From a checkpoint of a small model that predicts nearness at each pixel: 64-pixel images, arch unet.
Rows from block 10 of a small model that predicts nearness at each pixel, named by matrix and row number. Each number is 500 + 40 x the weight over its row's rms, rounded and kept within 0 to 999. All counts start at 0. Numbers have three digits each.
After each channel's rows are labels from the 100 images, of 14976, where the channel reaches its highest value: "strongest on" is what is common among them; "lies over" is the class under the peak. Only what is clearly more common there than usual is listed. The data: rendered rooms with furniture.
# convs0: first 3x3 conv (model.decb.0.0.convs.0.weight, 128x256x3x3, each kernel summed), inputs 128-191

convs0.76:456483470471466396495441432541508408551433477474518467507511496365523542478482464517555519476449515473571540501581394448480469471476472405435485500569493522518481515546521436511540486616460499
strongest on: robot; largest object: robot
lies over: robot

convs0.25:502542436467474507488519484533461550522493586569473480536559556487466560520579508447490466529595513549433539454466506479559484490514531515430575505466510445514472482508452473554507508482502475
strongest on: flower; largest object: flower
lies over: flower

convs0.90:495536451501485503459506453541503540475527504488465488521548514455464505470444504486429562493505497557465511557518556505522497496490510424520467535525545497469511475581485480547529507498493467
strongest on: barrel; arch; largest object: barrel
lies over: barrel

convs0.119:564552414519482574498466464511574565473538495526447488452505456489478479517515510507446518571457522524491536527563569457500467492513506551483487455538530512504556423532554505486472496501547489
strongest on: robot; largest object: robot
lies over: robot

convs0.68:549508518515542517499572540493509514501504460458511528513453563532508541442445487441465513559493516499513480458509503476546506491510465507545461499455479491530517536449499443487560461395452555
strongest on: window
lies over: wall

convs0.63:543504566448511443476505491557489521505544493424516477476578527524511471445488480485521447469514526447516469507544458486426508515527547444523478449485497480594483473523517513507495437475446509
strongest on: trophy; count: four; largest object: trophy
lies over: floor

convs0.88:521552517536483461468470478557518506459475524436480519515516522415542511489522462519576539465498522526482503502477461494502444515526486481505562519487505521499554528460496463576487481548492553
strongest on: umbrella
lies over: wall

convs0.10:472445476525455476464499516552535421520541525554465437523445573515506491493534482511551452549564450478445500426539405552502532561486483534546488510507466532528446496433523508505477547514473468
strongest on: arch; largest object: arch; count: four
lies over: arch

convs0.3:478499532488501567520551472527450364568446465536525437593473534474454458526482451483564558405465452487535525436485559437463483524440422476582463443521442458485506597505513533440525500497545483
strongest on: sofa; largest object: sofa
lies over: sofa

convs0.39:440545479545461491482555464457450509517518489454513529432519512431477557481499517494545463485503474464503514443556463435454490458509494406577513579491408454486516557516489523528537545560497490
strongest on: umbrella; largest object: umbrella
lies over: umbrella

convs0.89:515428480518509513520462461442479510599506514535483509467461487569521440499553519461482578577518487526424480526524481502429506455499476546503463478498552494558440530482473464476536583517560511
strongest on: flower; largest object: flower
lies over: flower

convs0.106:575518524517533459443467527499577484499586527525514529457515493535504422515535540474494521504554488443456510491546487499514509477545477480530554482468508505527506548586523479535552432506572503
strongest on: lamp
lies over: wall

convs0.42:474500440481494455555526473555502558505523447459508536454458418553536537416488575492495462448456447426514526479455481537518505487502507521564478450540534549473521452462525499510511466454460458
strongest on: count: four; table; dog
lies over: floor

convs0.0:516454515449476434521528519516463560496463516538495508458472480511506459475491429487508442566545483512496443547443532491461494584496499530506403439448458390515535458520480433502449428474517493
strongest on: trophy; largest object: trophy
lies over: trophy

convs0.1:499513555537525495487504528474409448500519525522581513510516515497506483454556509435486460524619511381490510499526480474478431457542453556496497429486480483505449453441510510555510507576487528
strongest on: trophy; count: four; lamp
lies over: wall

convs0.51:451507491531513562479523506529531491520533545534518490486474463533481529502489499510485488556467484562445479460511508491536512480527513499536507490528559494477497488527504526486474520468468510
strongest on: window
lies over: window

convs0.109:544530501471550455594545467543530551445503462456549435498493486520457489473465541501567513544517495515522527462491457487452449487435568494498523588500521549529532532482502580515512508534472507
strongest on: trophy; largest object: trophy
lies over: trophy

convs0.37:490499393536491483435490448551538485477478546465492490428455480439561524439505509487447418510426491516497485492511493473547514454532506480565499517524407494509508442477525537533446562394528482
strongest on: arch; flower; largest object: arch
lies over: arch

convs0.107:515532484519547512475449473486478512521480471496440528431509508531487475467488506519498451550480588497500503549487532544560513506501547572515448493528578570510535462494470494509510479521529498
strongest on: lamp; largest object: lamp
lies over: lamp

convs0.100:477480455461467394451518494530491515466476552468499520482448514499433487541501505494505501511490429506477418448499540482482509536509513430454582482531488453513468398502448530518461456467521501
strongest on: barrel; largest object: barrel; count: three
lies over: barrel

convs0.92:516571464483518525524577453533508491541505457508474498605394469539486486482533455531544445563547448445486497420460497527549471481537454548486428488509518502480465486485491474531499486408503495
strongest on: count: four; trophy; flower
lies over: floor

convs0.45:473452552514501486460517508522398575473527506495547508484531450523489532478494467543484558507454508533476453478515487498584463497515464496430529542560507459625473468514505474450479487525461447
strongest on: robot; largest object: robot
lies over: robot

convs0.82:451507562442521455545474519510527547505481530522510463424457490559514454457466451559438467582419482515534488537588544476446535476467562482417448468499491483592438504460479496486545524502428566
strongest on: arch; largest object: arch
lies over: arch

convs0.78:519466531504506467465485492459502452496420537487549453435469536521502451436514503508516527482416448406455513428454483510473495454506399570549488454495460482438476555496491570535503445436505480
strongest on: table
lies over: floor

convs0.111:494476481495494483533526451476459523517498461534530466432411472467476480504460476530498497460431548465527484543449469510492499531463467494540454394539539498527457411530464424472533519472500452
strongest on: lamp; robot; barrel; largest object: barrel
lies over: lamp; robot

convs0.104:615490429500476455498502544475478461623481550516586497465486510444533437480507452451533508470477478495465510534509484487553570501557478536487502491537525497582485553479548510465500465525535425
strongest on: trophy; robot; largest object: trophy; largest object: robot
lies over: trophy; robot

convs0.80:512505444512462495508486480489565484526479453505469527480451499477498505506465501484476557507450435523454493480529478469460542485500542493442518425453555452531506473463519445435511533522465475
strongest on: door
lies over: door

convs0.87:530482526561528488365571479549489497487481495456530496503485538503534473467470515470500389518475649376504474517555486541474509524519510507501555448461455502540514445475536522458548511529428527
strongest on: umbrella; lamp; count: three; largest object: umbrella
lies over: umbrella; lamp

convs0.28:545458498479501438474453464504563504481444551437496495547515467494481482502482523509492457531474480464558510491507474458532500439477488484483485574492476516489423476522511532451473534566530529
strongest on: count: three; barrel; sofa; largest object: barrel
lies over: barrel

convs0.4:568553452456504482424546452486478529452529453472519513526448480480521508508498464487547470454535494455466526506498471504507448488515448453514447515488538535433538559515495538505494501409461528
strongest on: flower; dog
lies over: floor

convs0.35:513474496467498455504475577490486468513497403541502531451512491496502482448455502548538482489470486471465447529475587500531485535522440501516468516548463459508526505505500496542548469471478434
strongest on: count: four; chair; dog
lies over: floor

convs0.7:545520517498592532556531457528503434516516517474484474471430533482479487430507523457510509497533561510495506474568486471518487463512580516474495400569448529515491541456586558504473502546490495
strongest on: count: four; robot
lies over: robot

convs0.29:484440517520514452526495509513473506537511563507518450565452492493504502526496538489558466494519479523530524551453492554461523503504518517486559478503532513513493486468444567519482541501424541
strongest on: door
lies over: door

convs0.105:509488499526556454527546482484443520439486485468463486488468567539477399467474509512575393532500545496521505475532509447501470521459531471474428459438523550512523467492564479546566574469462464
strongest on: umbrella; lamp; count: four; largest object: umbrella
lies over: umbrella; lamp

convs0.79:489481575499541510527451590558510475446440453464531525458449460442491478519512454530509457445532553485514404497459470499451514467498482596399524525472576509476602549501520541508484516562473587
strongest on: trophy; largest object: trophy
lies over: trophy

convs0.47:536492456463521515513512471477465523518553488459503441528501497525535514469464531549546528511482564537549452493492490498503517470475559546574456478547411489460494524502489509551486574502501405
strongest on: umbrella; largest object: umbrella
lies over: umbrella

convs0.60:480524505510545545483514514414503447478470455497455495559468518431494535439430478451595457482512505421516487517435469499452459502476416538492431575455551497504478542458537507515584516497568545
strongest on: dog; count: four; largest object: dog
lies over: dog

convs0.75:476496503464548525511531519518572542490527505517549521545481576524502398469484516516503419512511518448543443567619506505455497550526500496469505536493432458513534468544512452507536536530424501
strongest on: dog
lies over: floor

convs0.115:523449442535535471527473477464473496470490463526566565482506496547439477469493407517532482480453490485513484453571397497503510459517503419551511501490496466537511472528610436467502539449543499
strongest on: count: three; barrel; arch; largest object: barrel
lies over: barrel

convs0.99:472471485508489410620454576524452445505467445451479495529543488510462538431536508481490511529478465549547506576531494495469519610569496546486457450571490473517438524530542516496520498510497465
strongest on: flower
lies over: floor

convs0.12:472493491511504558510519477476508492497505535463509502504527570462542453464547467492516478488527516488517493531517489479533465533486520503495445506385457464474488485508459484534490509477475444
strongest on: flower; largest object: flower
lies over: flower

convs0.57:481560515511541535460496442529489437504541477481397501499488569497462536480510490540511420558500540462508520482488489498489542504478497543466496466487456489467544591504468490451486511472509452
strongest on: robot; flower; dog; largest object: robot
lies over: robot; flower

convs0.84:510526439522438541538516547455434513495459532444457476469553559466505465476544511464419573480527451487424483509552578475592493449444513520455525512523572466497458505470491523488423376556478487
strongest on: flower; count: four; largest object: flower
lies over: flower

convs0.124:529470486508500466533448477550513478554467489498508506480499495508550546528553485453535505469487494542484480418512509452437498474436568479495539529468515511427525540470550563508487478505492517
strongest on: trophy; largest object: trophy; barrel; largest object: barrel
lies over: trophy; barrel

convs0.122:538490493469533429495520450499466507556599431514466470554455516555521477445476494533554512545512539458511483485526447525478480445493495462481482457576497492506461495537511476474480541497414447
strongest on: lamp; largest object: lamp
lies over: lamp